A small model that answers yes/no questions on an image's attributes, trained from scratch: encoder num experts 16, fusion encoder width 256.
Rows from block 6 of the fusion encoder, named by matrix and row number. Rows with one number belong to one attention dimension. Each number is 200 + 20 x the weight over its row's rms, rounded and kept within 0 to 999. All counts start at 0. After the name is the row's rms in percent of the matrix's.
# q: attention query, key and value (stacked) (fusion_encoder.blocks.6.attn.qkv.weight, 768x256, the q third), inputs 0-127
# k: attention query, key and value (stacked) (fusion_encoder.blocks.6.attn.qkv.weight, 768x256, the k third), inputs 0-127
q.16,111,185,197,220,226,204,186,189,210,200,178,186,180,158,216,193,203,157,168,203,190,220,161,188,250,219,234,204,189,164,201,213,199,227,216,206,184,220,217,194,179,179,187,182,236,206,181,178,177,221,193,209,192,216,205,208,198,248,220,212,215,221,151,234,218,214,200,187,189,185,184,194,179,209,200,189,194,225,171,195,184,221,209,181,176,225,175,185,208,197,212,171,221,211,203,218,192,206,193,237,200,239,194,190,232,210,210,198,226,210,198,192,159,209,204,212,214,209,215,203,198,216,191,201,190,214,197,209,207
k.16,104,211,195,215,185,207,197,209,192,239,200,200,182,197,238,192,168,205,190,199,205,236,197,219,176,210,195,190,191,183,206,191,228,182,206,158,170,191,221,239,197,215,196,168,169,229,198,202,214,187,249,232,194,198,202,200,200,224,192,202,202,223,178,227,210,178,201,218,211,181,169,202,191,211,223,212,162,238,203,212,189,239,209,169,184,215,188,232,225,183,215,186,211,198,184,216,150,201,196,221,204,197,185,194,218,182,154,246,218,218,211,212,209,212,201,206,203,177,216,194,202,183,185,204,209,194,191,199,241
q.17,078,215,209,213,198,201,209,213,191,211,175,203,190,197,185,223,208,207,172,222,201,212,150,213,230,200,223,178,203,184,211,197,213,231,211,174,173,218,193,189,177,196,235,177,198,207,172,180,185,226,193,193,208,209,173,226,200,204,216,191,191,206,198,225,215,217,230,180,202,208,174,187,182,212,198,204,149,217,157,213,182,218,226,165,182,216,198,235,204,207,202,190,220,192,184,204,182,179,207,253,194,203,218,197,192,201,187,215,218,206,224,195,169,207,206,192,177,230,198,171,174,196,212,206,207,242,192,224,186
k.17,090,219,187,204,177,202,221,185,203,236,184,200,159,200,212,207,179,203,191,193,200,209,190,195,220,213,195,182,195,159,222,172,209,171,217,182,201,173,219,178,207,197,217,164,201,197,199,205,219,214,245,196,183,220,185,208,187,220,212,175,184,207,188,224,227,186,220,205,190,189,172,166,190,204,237,240,178,247,196,214,174,228,195,176,204,205,183,216,224,157,204,196,193,181,176,224,176,199,218,232,203,204,206,223,202,188,176,208,236,255,229,205,204,189,163,176,219,211,208,189,190,198,202,235,218,230,175,203,212
q.18,083,189,230,235,224,199,211,196,195,200,174,205,200,179,231,213,195,158,173,212,210,209,164,203,256,195,250,197,186,165,177,214,199,236,235,224,172,227,200,185,186,188,200,191,226,212,200,183,167,233,194,205,209,224,201,213,202,250,217,195,202,216,170,235,204,217,205,178,192,204,183,199,183,216,200,190,163,218,159,195,187,222,195,179,190,221,172,177,199,210,216,157,213,213,174,206,195,192,203,237,200,231,184,198,223,186,204,199,213,210,230,208,155,231,232,213,207,230,220,197,189,214,185,190,209,221,189,228,197
k.18,088,204,191,185,195,197,197,221,222,232,202,199,198,208,219,182,173,209,188,212,208,221,198,212,184,216,177,177,177,176,216,184,210,172,212,162,189,200,221,236,199,232,199,174,162,229,210,203,233,191,267,229,218,191,193,195,211,201,201,206,191,217,198,225,209,171,208,214,188,179,167,215,204,209,234,214,151,234,216,204,179,240,202,169,193,206,190,236,218,179,215,196,197,189,183,204,168,186,219,188,209,187,186,199,209,174,161,238,199,224,211,221,218,204,204,203,195,189,217,194,191,178,190,214,218,188,185,184,222
q.19,090,201,191,186,175,190,192,197,206,192,244,191,204,221,199,186,181,235,217,190,202,187,240,193,159,178,170,208,211,240,197,205,192,172,182,189,226,178,200,223,230,214,184,224,179,203,217,223,231,177,210,211,201,191,213,187,206,165,180,198,198,185,232,166,184,187,189,231,206,201,230,210,224,178,193,190,233,185,252,205,214,184,184,229,210,181,212,199,205,188,191,220,187,204,202,193,190,193,204,157,206,172,212,202,179,206,193,192,174,194,185,206,241,187,179,196,201,170,189,223,226,193,190,180,205,155,214,187,212
k.19,094,172,204,206,219,211,188,194,201,159,202,213,225,188,187,217,232,184,191,198,199,173,205,187,213,188,225,228,222,222,187,229,192,211,185,235,217,223,190,183,207,190,193,237,220,197,208,187,164,205,131,175,213,201,223,202,204,206,190,214,216,180,209,171,185,221,180,198,207,210,230,216,195,201,160,164,234,169,187,195,220,170,189,238,200,206,196,157,172,233,202,195,200,206,220,181,232,220,183,177,204,219,209,182,186,219,237,168,175,161,176,192,194,204,220,209,199,206,178,204,202,225,202,175,186,198,217,211,176
q.20,100,205,192,171,169,206,206,201,197,204,234,201,207,227,183,194,194,239,224,192,201,201,235,211,140,183,160,197,213,235,214,186,202,170,179,181,216,181,191,211,219,222,196,225,170,201,203,228,239,181,207,210,199,179,209,189,192,171,185,199,190,177,242,173,177,185,207,217,205,209,218,214,226,188,202,199,226,183,234,205,218,170,181,224,220,183,217,209,198,207,180,232,188,187,215,191,205,196,196,163,200,165,220,210,184,187,180,208,179,198,184,206,261,180,184,196,194,173,189,211,206,182,210,196,205,180,221,180,191
k.20,100,180,206,204,216,190,211,177,204,168,199,202,205,210,180,222,222,189,197,204,193,166,205,176,217,184,214,224,218,231,178,224,190,212,176,232,218,203,174,158,205,182,202,238,230,180,208,188,177,210,138,176,201,219,211,203,189,186,194,200,195,171,216,174,186,227,199,190,199,225,231,189,190,197,171,185,239,164,175,205,217,168,181,235,213,177,210,158,178,228,189,205,186,207,212,198,250,218,185,190,193,204,217,199,189,219,236,157,176,178,189,191,189,196,203,199,197,220,180,201,203,228,215,185,193,206,205,210,173
q.21,103,209,193,178,174,205,200,200,195,202,242,203,209,231,186,203,186,236,218,200,197,192,233,210,146,179,170,205,203,235,205,194,200,166,178,180,228,178,200,216,225,211,197,222,171,202,207,226,228,175,208,207,195,189,210,199,195,163,187,202,191,182,242,162,189,186,197,218,208,217,215,214,229,182,197,207,229,181,228,209,215,169,188,227,215,178,225,204,198,196,177,224,183,193,205,188,206,187,194,153,207,167,212,213,186,199,187,203,171,188,186,208,249,180,184,191,191,172,182,203,215,182,212,201,196,177,215,180,197
k.21,107,178,196,201,213,199,210,175,216,162,205,207,194,205,172,218,217,192,195,208,195,174,197,183,214,188,214,221,217,225,179,222,180,215,184,226,218,216,182,154,211,180,207,240,226,175,205,193,177,209,141,177,205,208,214,200,189,189,199,210,202,178,216,165,188,228,197,194,199,226,225,200,186,202,163,182,242,166,183,196,221,166,188,240,207,180,211,165,168,230,195,199,202,210,216,192,243,217,183,189,205,204,206,181,184,222,241,167,184,170,178,183,189,190,206,192,201,218,177,206,206,215,202,194,199,211,219,206,163
q.22,087,199,223,215,224,206,211,207,202,200,162,204,193,179,213,205,219,172,177,209,201,209,172,188,237,216,239,194,191,168,191,208,196,230,231,222,186,217,205,178,175,178,207,180,216,190,182,192,160,215,197,176,198,208,185,205,195,218,225,206,207,218,166,226,213,209,210,181,185,196,179,197,182,214,203,210,164,226,162,201,177,222,201,179,188,203,184,207,204,210,203,175,215,203,201,195,214,195,193,232,198,234,177,195,224,213,219,199,230,210,197,184,147,216,211,202,193,233,210,181,199,202,190,229,201,228,189,217,196
k.22,092,240,186,187,188,196,208,206,186,236,217,182,177,210,214,183,172,218,204,196,194,228,207,226,188,209,175,178,185,181,226,175,197,187,220,166,195,167,212,220,203,218,203,165,194,207,181,210,228,198,268,222,179,209,169,198,192,189,217,195,190,210,200,223,209,178,218,213,195,191,166,199,199,186,244,236,163,232,212,199,190,224,223,161,184,186,200,235,238,174,209,196,222,193,188,219,172,181,209,226,206,183,205,219,214,192,148,225,221,232,210,194,203,201,181,197,197,186,220,190,199,184,195,234,214,202,195,189,227
q.23,104,189,209,215,223,210,192,193,207,204,167,197,183,165,216,205,209,162,183,203,192,207,158,197,247,219,233,198,195,161,196,211,208,228,218,210,179,221,214,191,177,182,197,181,226,201,190,187,156,215,194,199,199,211,190,205,195,235,225,200,203,224,164,235,207,223,201,189,185,187,185,194,173,217,205,197,172,229,174,191,183,221,210,180,188,210,180,197,204,203,217,164,218,199,200,213,193,204,198,241,204,236,191,190,216,212,211,203,227,211,198,195,144,217,218,207,201,222,220,189,186,209,195,211,192,233,189,220,195
k.23,105,215,203,188,180,199,187,222,191,237,209,193,199,192,226,177,182,204,198,191,204,229,204,215,186,214,183,175,178,175,226,176,219,192,214,170,181,182,217,240,192,217,192,167,180,219,190,200,229,188,264,230,187,204,182,195,202,196,205,196,191,219,198,235,213,182,203,211,206,177,173,201,213,200,238,221,171,231,226,209,182,236,213,157,189,222,196,238,226,174,213,200,211,181,180,220,161,183,217,225,199,194,192,220,214,186,164,239,221,225,215,209,215,207,186,204,196,182,228,203,203,180,199,208,203,196,186,182,233
q.24,099,200,197,172,173,195,204,202,190,195,236,201,213,224,180,197,186,236,217,194,207,194,248,202,146,178,165,192,207,231,214,187,200,167,183,178,222,180,198,214,222,210,195,215,175,195,220,224,239,178,200,197,203,185,204,190,197,171,183,196,196,176,231,163,186,175,197,225,212,210,219,209,224,170,194,207,225,174,230,203,214,172,190,220,209,193,223,198,197,191,175,233,181,198,201,192,198,191,193,160,206,157,208,206,184,201,188,198,178,192,187,203,246,186,179,205,200,175,188,209,212,188,206,192,207,170,219,176,204
k.24,102,174,197,206,207,206,203,169,213,157,195,208,208,211,173,217,223,192,203,202,197,173,206,184,213,179,223,226,226,228,181,220,182,208,175,228,212,212,184,157,207,185,201,238,222,178,207,191,173,203,135,182,202,204,211,205,190,198,196,197,201,182,202,176,184,226,198,195,206,218,233,199,190,198,161,184,230,162,186,200,218,167,191,237,207,187,212,170,170,226,198,197,193,214,219,182,243,219,177,187,210,210,208,179,184,217,246,159,184,171,177,184,190,188,208,201,197,213,178,208,205,225,204,184,191,208,211,211,169
q.25,096,199,207,224,221,199,204,203,205,198,167,194,189,164,216,203,213,165,185,210,192,207,153,193,249,216,230,201,188,154,199,214,202,238,223,216,191,219,205,179,171,187,198,180,224,198,185,178,167,221,199,187,207,216,192,203,209,226,224,206,203,218,158,232,209,209,204,178,182,184,181,193,177,216,208,202,172,228,168,188,190,225,215,171,186,203,174,210,206,207,215,182,214,210,200,200,195,212,199,236,194,241,182,190,228,201,216,194,224,212,201,188,154,213,213,196,203,229,208,191,194,204,191,211,199,232,183,220,194
k.25,098,224,203,192,183,205,195,226,186,243,210,186,188,198,229,173,176,212,212,188,197,230,199,223,182,212,177,170,176,169,218,172,213,193,223,172,193,185,214,227,189,220,204,157,185,208,175,216,221,193,264,225,188,208,182,198,205,198,211,195,188,224,199,228,211,185,211,206,206,181,163,199,212,206,236,233,159,231,223,205,177,237,218,169,180,210,198,241,234,180,205,192,215,183,182,225,175,188,209,224,196,192,186,214,208,190,152,228,226,224,214,205,210,202,185,208,194,184,225,196,194,181,190,219,205,201,190,177,232
q.26,097,194,217,221,229,200,200,189,197,193,161,200,203,171,213,201,212,164,177,207,184,209,161,199,260,212,242,208,195,166,185,208,204,236,216,225,179,222,201,183,176,174,201,184,236,201,196,181,158,232,195,191,206,222,189,202,203,242,212,205,208,212,167,227,206,226,190,176,198,188,190,192,179,229,204,192,178,220,155,188,195,226,216,182,186,211,183,197,202,201,230,171,216,212,185,203,184,205,199,245,197,237,184,202,221,201,207,195,214,207,210,191,140,219,219,213,202,214,216,192,197,211,177,202,199,224,181,218,207
k.26,101,215,197,205,188,200,193,228,195,236,207,200,188,191,222,178,187,208,192,197,213,234,197,220,185,219,182,182,182,172,217,180,216,183,221,166,186,199,209,245,206,213,197,162,173,216,200,209,222,193,259,221,200,181,186,195,207,214,208,200,202,220,190,233,212,179,206,212,195,181,174,215,211,210,234,210,166,238,221,200,179,237,215,164,182,218,195,237,226,170,200,192,208,184,179,210,150,188,208,212,200,201,191,204,210,176,154,240,220,218,224,208,225,213,197,198,200,189,222,192,205,171,196,218,213,198,186,194,226
q.27,106,207,201,167,176,195,202,198,197,194,242,201,212,235,179,204,185,242,219,190,207,195,247,200,143,181,164,192,210,233,204,188,190,168,177,188,231,176,186,214,225,212,202,225,172,195,217,215,232,182,206,206,206,181,212,199,203,170,188,196,198,183,240,170,184,181,207,226,206,212,218,204,225,179,194,205,228,169,232,210,211,171,196,223,212,187,225,201,201,200,177,232,180,196,202,187,214,198,199,154,202,163,210,207,181,192,190,198,171,188,197,205,246,186,189,200,195,177,190,206,209,184,208,193,204,168,209,185,197
k.27,109,175,196,200,214,197,209,179,211,164,202,212,206,208,175,218,230,196,203,205,195,171,201,182,214,184,216,228,224,225,177,220,184,218,184,225,214,218,190,153,203,184,204,233,231,173,209,197,176,211,142,175,202,205,211,209,190,194,193,199,205,176,208,164,186,227,198,185,201,225,230,198,191,199,163,183,240,170,188,193,223,159,186,241,212,170,216,173,179,228,196,205,195,216,216,191,249,217,180,183,201,208,217,189,185,220,245,165,184,172,174,191,191,183,206,188,196,215,183,195,197,213,209,190,195,209,217,213,162
q.28,094,191,209,222,237,201,208,192,203,198,167,210,185,168,214,204,209,163,180,209,199,206,152,199,255,211,237,198,188,164,189,200,199,229,215,213,189,222,206,187,173,175,212,182,230,194,188,180,166,215,198,194,200,214,191,202,203,230,218,203,197,210,170,230,217,210,208,178,179,191,180,197,172,218,208,197,167,228,157,191,190,216,208,179,186,213,174,204,196,207,216,177,209,208,193,202,201,201,194,242,207,231,183,193,223,206,215,198,225,211,210,198,150,213,219,207,208,231,207,200,192,208,186,210,198,230,181,227,193
k.28,100,220,205,190,180,194,196,214,188,244,202,186,180,206,218,177,178,211,208,188,204,228,203,228,183,210,176,179,177,177,224,174,210,183,223,160,184,178,220,236,189,213,196,162,184,207,186,208,222,200,274,230,192,200,177,205,203,200,214,195,193,219,204,225,212,176,204,213,204,183,168,196,212,204,227,228,164,231,223,210,173,230,219,159,185,208,205,232,237,172,209,197,207,182,181,218,162,178,214,217,202,192,189,214,207,179,158,232,223,229,210,208,208,210,188,200,196,180,226,200,202,177,192,215,205,205,191,185,230
q.29,089,208,179,181,163,199,189,199,191,203,237,193,208,218,172,193,183,244,225,190,197,191,236,203,148,185,156,190,210,225,216,197,203,180,178,184,212,191,191,214,213,210,198,219,169,205,212,209,245,181,198,218,202,189,208,183,197,167,180,194,203,187,226,172,186,179,198,223,206,198,230,217,223,174,192,206,234,179,236,199,215,190,191,210,215,196,222,193,199,194,188,235,190,186,206,197,190,200,202,168,193,161,216,211,180,199,189,197,184,190,201,215,251,168,184,205,199,175,188,196,203,193,209,190,193,172,215,176,213
k.29,091,168,209,203,213,201,204,192,205,164,186,210,218,193,173,213,233,190,192,196,204,166,200,186,216,193,229,218,216,215,180,214,193,213,189,239,213,218,182,170,208,176,202,231,208,187,209,192,185,199,128,182,202,202,224,195,190,192,189,201,215,188,198,167,197,211,195,180,200,213,233,194,204,196,168,173,236,171,188,196,216,157,182,230,216,199,204,162,177,232,193,207,183,217,223,179,229,215,197,181,185,212,212,192,182,224,252,160,180,175,189,201,204,202,214,203,202,207,164,206,207,224,206,178,199,200,201,220,178
q.30,099,200,211,219,230,204,209,196,212,200,160,201,194,167,222,203,208,166,179,213,197,216,156,193,251,224,236,201,193,158,195,211,201,230,227,208,181,213,206,193,182,186,200,173,230,196,188,183,159,222,200,195,205,216,196,212,199,232,217,208,203,214,162,231,206,222,196,175,189,187,182,188,167,221,207,199,168,226,170,190,189,224,204,176,188,211,184,203,207,203,216,164,221,204,191,200,199,205,200,247,196,235,178,187,219,206,207,201,221,205,205,198,154,212,220,196,204,216,215,186,188,208,196,215,189,231,185,215,199
k.30,100,225,200,192,184,198,196,228,189,234,214,189,190,205,220,174,183,212,209,190,196,222,200,220,190,209,175,171,174,182,215,179,214,185,219,174,189,180,220,237,191,222,197,168,185,216,186,205,221,190,266,229,190,199,180,196,202,204,203,195,185,224,201,226,209,187,211,203,206,187,169,203,211,203,233,218,167,236,224,200,177,231,218,161,187,206,196,236,230,174,200,193,214,187,177,219,165,185,215,221,200,195,185,218,208,187,162,235,216,228,219,201,209,197,182,206,201,191,228,199,200,174,187,224,212,204,193,184,230
q.31,096,199,195,183,173,200,204,204,186,199,227,198,213,222,182,189,182,236,218,190,211,191,245,209,153,184,160,189,203,242,211,187,195,170,190,181,207,174,194,220,218,215,197,219,169,208,217,208,242,181,203,212,199,190,202,202,199,173,179,185,195,178,242,164,179,189,194,225,218,208,224,200,234,194,194,204,223,179,238,209,221,173,186,219,215,191,216,212,202,194,179,223,179,185,198,197,194,188,201,164,198,164,224,205,175,193,175,209,179,189,199,209,257,191,189,204,205,181,183,205,207,192,211,188,209,172,216,181,202
k.31,095,172,205,203,217,202,197,183,211,162,183,212,210,199,180,221,217,188,196,217,206,169,190,185,217,184,220,226,214,227,177,228,190,212,181,233,213,218,183,166,201,188,206,233,212,190,224,179,176,202,125,179,219,198,222,197,188,200,195,208,205,180,209,177,197,213,188,195,192,210,232,192,191,203,169,167,235,167,176,199,225,175,182,231,214,196,198,166,171,226,194,215,187,209,218,172,238,219,189,174,202,210,209,188,186,208,251,161,175,171,190,192,196,199,215,197,208,216,180,206,195,217,210,185,201,204,198,222,166
q.32,070,189,209,185,215,181,197,166,241,183,188,207,193,186,230,211,185,183,199,203,202,187,169,205,212,215,252,183,213,177,173,184,223,178,208,199,210,171,200,210,183,185,197,214,201,204,213,197,210,219,227,225,199,228,211,203,191,229,217,188,238,196,176,216,198,193,217,150,186,199,198,209,147,153,200,187,188,213,225,195,185,205,203,213,193,167,179,210,208,196,261,206,184,237,180,179,167,234,215,185,179,194,176,211,198,205,204,211,218,235,208,220,199,229,232,212,233,231,197,199,202,222,153,192,213,162,139,176,212
k.32,102,192,202,192,210,174,165,222,214,194,215,222,215,205,228,206,219,175,187,219,204,195,187,188,236,199,160,173,173,211,227,205,196,206,206,226,215,227,167,206,204,179,188,199,156,220,195,207,182,207,240,179,212,207,186,199,196,203,229,178,192,197,221,196,204,180,208,204,182,189,183,189,227,189,192,210,143,184,219,228,178,239,193,145,224,225,237,210,226,186,193,204,185,174,169,222,188,192,190,183,200,197,169,193,164,187,202,194,175,206,179,217,178,186,208,211,205,225,205,216,206,161,192,219,169,205,193,163,180
q.33,077,223,200,210,190,177,189,237,177,203,196,219,192,209,159,197,229,200,206,203,211,210,188,189,205,183,166,232,174,219,251,220,190,214,195,160,154,240,192,178,220,220,216,177,196,205,187,212,182,188,200,192,194,172,181,205,186,187,218,197,203,193,230,209,201,215,227,187,188,198,193,172,217,220,175,215,174,184,205,194,204,214,219,190,205,230,240,226,191,201,163,202,203,178,223,228,219,154,181,201,180,199,203,183,205,188,204,195,183,164,251,204,194,169,174,178,158,210,208,182,194,183,235,204,178,217,226,224,178
k.33,143,199,200,201,186,217,208,165,185,233,232,191,199,200,201,185,174,216,184,204,211,223,228,239,181,199,210,174,236,189,188,162,221,182,209,179,183,175,224,222,178,201,229,198,189,223,185,186,238,234,195,203,212,206,203,218,216,213,180,224,169,216,177,203,189,212,213,212,210,229,181,237,185,211,208,182,187,211,192,186,210,205,214,203,164,200,212,210,202,212,214,203,226,208,151,185,187,208,207,217,221,191,216,231,218,188,170,239,210,232,196,189,226,237,195,222,214,176,172,204,175,213,203,193,238,226,191,189,202
q.34,152,216,201,226,211,179,177,230,191,207,203,180,209,186,211,197,217,178,191,185,188,179,182,186,223,223,190,201,166,195,228,225,183,233,186,202,173,229,173,194,204,202,192,169,204,205,192,202,188,200,208,198,173,190,171,176,179,193,231,184,225,206,200,226,230,197,183,215,211,174,173,181,215,190,195,226,177,208,207,205,170,242,225,157,220,240,196,209,221,174,202,169,180,166,201,231,184,188,189,211,170,204,211,175,187,203,191,170,217,207,225,215,173,180,179,200,194,213,227,182,207,201,203,219,182,196,205,210,221
k.34,145,208,198,217,192,208,193,181,198,204,211,179,206,175,221,173,183,195,203,174,220,233,195,199,171,238,234,204,220,162,224,170,208,176,188,205,186,190,201,238,174,215,196,167,205,220,204,189,222,167,218,224,175,171,233,206,212,188,206,229,203,241,162,235,214,188,203,189,226,194,187,245,217,198,217,186,202,228,208,161,185,222,213,183,170,234,179,216,225,192,196,187,228,207,205,198,173,226,217,195,207,192,205,198,225,207,198,206,243,197,181,198,231,212,191,223,232,173,184,219,216,201,208,189,202,183,203,180,224
q.35,074,177,180,243,179,208,187,198,219,202,224,209,157,203,213,194,207,184,164,239,214,192,179,216,196,181,170,230,210,237,169,188,207,181,220,188,155,209,221,206,227,212,188,205,156,217,207,168,169,239,188,204,253,196,206,217,208,237,197,205,153,174,220,219,175,209,196,246,196,232,209,192,229,223,196,191,170,177,204,224,202,169,182,193,205,204,203,212,205,219,200,195,183,190,176,198,196,197,183,213,227,233,229,188,198,163,213,193,183,188,227,199,216,196,202,169,186,213,202,230,222,207,207,193,230,212,211,227,204
k.35,099,173,205,199,189,177,200,228,221,203,182,230,212,210,158,193,207,202,216,230,203,172,173,195,230,179,166,227,186,220,199,213,198,195,223,217,192,215,173,171,228,230,197,229,170,188,220,205,182,219,192,209,230,197,179,198,196,189,192,201,197,171,223,177,195,194,212,175,184,223,228,174,199,195,195,205,205,184,213,204,221,163,188,207,232,156,190,205,189,214,175,230,175,202,230,189,232,165,203,182,207,190,197,194,196,157,236,197,171,185,232,207,178,194,201,154,175,232,193,183,190,206,225,192,219,184,209,249,176
q.36,075,214,144,187,201,181,229,188,222,191,146,201,201,195,179,188,193,219,235,157,165,197,178,186,159,225,234,206,200,179,220,192,198,173,180,206,203,181,181,194,210,201,196,196,208,175,201,219,231,169,213,205,191,161,219,182,189,183,224,192,223,207,186,189,222,166,232,158,196,210,241,199,189,158,208,216,235,199,194,174,175,204,202,212,204,184,193,198,204,205,188,235,204,252,227,188,229,200,218,166,187,170,166,211,206,252,245,203,211,211,170,213,221,185,185,190,216,208,184,208,204,190,199,197,191,185,171,209,189
k.36,117,208,188,236,190,222,220,183,176,193,212,202,203,200,216,199,177,229,195,191,205,232,209,214,143,225,230,211,232,191,189,163,213,169,193,204,183,179,211,227,172,200,204,215,192,221,187,199,207,174,201,205,179,172,228,206,215,204,174,223,196,234,197,210,202,179,199,203,248,212,200,223,220,183,190,166,206,194,177,183,205,206,192,205,176,215,191,201,184,220,198,217,235,230,192,164,187,245,214,193,190,218,213,197,223,215,198,221,222,188,193,226,235,207,225,210,217,174,175,240,206,240,212,185,221,189,214,190,208
q.37,137,190,200,196,177,223,220,170,210,206,210,196,215,194,171,184,184,212,231,172,196,210,216,219,176,210,181,182,226,187,184,176,200,168,197,216,204,185,224,236,187,211,208,224,199,199,189,187,220,184,205,220,186,189,237,225,216,198,178,213,184,210,201,177,171,186,214,180,217,226,224,222,225,181,206,177,232,201,213,173,224,160,179,223,181,188,206,201,206,216,175,224,222,220,211,168,222,191,232,196,214,188,207,229,201,206,216,218,212,218,185,197,240,211,186,218,224,180,167,235,197,218,218,195,207,182,229,182,193
k.37,118,207,190,229,199,234,232,194,179,204,185,218,201,233,214,218,178,205,207,181,189,214,189,219,154,184,229,199,216,223,163,171,211,198,177,219,176,197,216,222,188,212,199,241,203,217,209,188,194,191,190,211,175,191,218,209,208,213,152,201,216,214,210,169,192,198,218,176,225,205,197,211,222,186,190,183,204,171,163,182,252,166,191,251,180,189,190,205,161,231,211,167,216,222,192,164,192,229,207,202,199,194,202,186,199,236,185,200,183,225,216,206,216,217,214,211,226,180,185,214,176,242,205,202,229,201,198,217,180
q.38,104,181,206,185,188,198,228,181,223,184,224,212,205,177,210,172,185,211,224,199,206,216,209,198,181,212,205,201,224,194,174,191,191,164,186,227,232,167,218,230,210,215,208,210,206,176,211,234,204,204,215,216,180,179,242,215,230,218,201,211,194,212,182,208,182,188,209,205,235,225,222,216,233,193,202,178,238,207,226,183,200,170,176,228,181,175,221,198,203,221,202,228,222,238,214,185,217,199,231,168,213,195,204,208,217,179,232,205,207,228,182,205,215,186,208,199,213,203,178,231,229,222,179,180,198,157,230,221,198
k.38,088,208,206,199,188,212,208,196,197,190,229,235,215,229,180,199,198,237,204,206,198,210,206,222,140,175,206,216,232,229,160,191,198,191,187,187,185,211,191,219,206,252,218,216,194,202,208,217,187,201,182,206,204,162,207,204,206,203,172,221,203,205,203,182,174,204,216,188,227,223,221,213,205,199,166,184,196,177,193,189,234,168,219,242,183,176,212,221,182,243,218,180,223,213,202,161,217,202,193,179,202,187,207,191,200,198,194,234,186,183,181,191,220,214,225,192,188,187,164,215,180,237,212,189,219,197,229,218,180
q.39,107,186,203,209,225,183,198,199,214,205,209,183,193,207,198,210,242,179,161,199,196,169,190,167,227,179,205,239,192,222,217,221,202,217,197,168,189,225,188,166,225,174,186,182,184,199,208,210,196,206,182,182,216,216,153,173,201,206,195,181,223,183,213,192,213,205,205,235,179,187,206,176,175,173,184,232,189,184,206,232,196,215,224,172,236,213,212,159,197,188,210,180,175,184,218,211,189,196,162,209,188,194,187,181,178,224,217,176,178,159,208,205,185,183,197,201,184,190,231,171,202,195,192,215,172,220,184,202,202
k.39,097,184,191,185,223,194,189,189,210,183,175,175,183,185,169,215,238,162,201,195,189,185,191,158,254,199,187,198,171,202,202,242,177,227,194,210,229,222,202,167,224,171,190,185,228,175,200,195,199,204,171,180,209,233,187,198,186,196,234,186,215,174,221,195,207,207,183,207,156,195,203,173,194,190,192,218,222,193,202,211,180,188,197,182,234,187,197,173,221,181,181,207,175,176,218,216,226,193,203,193,194,208,177,206,184,225,240,160,188,189,187,200,179,176,185,209,190,204,216,189,222,181,195,223,166,194,208,197,199
q.40,120,206,214,207,228,176,183,216,211,193,189,225,225,230,222,222,226,169,196,181,178,162,190,184,198,180,205,196,183,250,200,207,228,221,197,210,207,211,173,181,235,175,177,201,189,192,226,206,176,225,179,177,215,190,171,179,206,187,198,174,220,183,219,186,207,211,188,205,194,174,208,176,209,191,174,227,163,167,175,230,213,213,227,188,227,194,188,195,192,190,233,176,174,199,171,206,190,220,169,183,192,204,201,187,161,219,205,182,156,189,222,209,179,197,207,182,165,204,223,172,210,204,171,227,197,217,168,224,175
k.40,119,173,206,196,223,182,189,219,206,165,175,183,221,192,170,226,227,187,215,185,175,173,180,165,234,201,195,200,167,216,206,233,180,215,209,238,227,223,186,156,218,194,196,202,211,181,203,192,182,198,177,177,208,213,191,191,186,188,226,177,206,186,227,184,217,201,186,189,189,196,222,170,210,164,195,220,223,184,196,218,187,199,205,193,241,218,191,173,200,186,200,209,175,206,217,202,228,191,198,172,181,203,183,202,173,216,245,157,179,173,226,217,181,178,199,189,189,231,211,199,198,200,202,207,164,196,206,210,196
q.41,101,207,202,204,184,210,195,203,195,201,200,221,188,170,209,186,182,216,215,219,211,235,191,213,210,222,196,213,203,161,194,183,196,166,212,212,214,181,212,225,154,211,205,211,193,231,167,159,214,180,216,217,192,203,232,238,190,203,208,220,171,213,184,212,200,175,199,182,196,226,185,214,230,207,228,165,212,227,209,174,193,187,173,200,158,193,202,212,199,228,187,229,233,197,212,184,205,199,224,208,197,211,212,217,226,197,198,227,229,201,203,192,222,211,214,204,228,223,173,225,228,184,226,198,223,183,206,185,219
k.41,080,218,203,198,200,204,206,213,179,220,203,209,202,187,235,184,172,219,182,191,214,226,176,236,168,205,220,212,219,187,200,169,208,187,206,187,161,162,222,207,168,186,205,215,184,220,177,182,193,179,208,202,193,178,214,215,183,224,168,221,188,210,169,204,198,209,200,206,223,190,193,220,202,208,211,162,203,211,188,173,219,186,203,227,159,204,202,219,168,231,195,217,228,219,216,177,179,221,217,218,174,245,214,206,233,212,186,219,223,217,203,174,195,244,214,226,214,189,175,226,193,212,210,205,230,219,176,210,203
q.42,087,208,224,197,197,189,198,202,196,215,211,198,204,231,187,224,217,187,190,178,178,183,212,197,199,171,182,185,190,234,205,206,213,222,187,204,189,223,196,178,251,163,201,192,196,189,224,238,200,249,168,166,214,191,156,185,208,182,182,175,197,169,222,180,184,230,205,221,208,193,215,179,201,182,163,232,180,165,169,219,211,191,220,204,229,187,204,167,190,202,214,182,184,188,174,218,204,201,170,199,206,178,209,185,173,203,194,192,166,195,230,203,183,188,187,193,171,182,212,139,179,230,190,215,182,238,196,224,181
k.42,089,164,207,188,191,175,194,220,217,171,197,202,219,205,160,218,234,187,217,192,190,178,209,172,245,195,185,216,177,209,214,231,193,201,212,235,219,210,186,158,223,186,189,201,210,176,220,198,196,194,180,174,206,223,209,198,192,173,216,168,183,182,242,175,211,202,199,184,193,196,223,166,214,187,193,209,229,182,206,216,201,187,197,188,234,196,202,154,193,163,191,217,165,182,212,215,217,169,204,183,195,197,209,228,166,189,241,154,189,178,226,222,187,161,182,169,193,217,203,196,209,203,202,203,181,187,208,200,198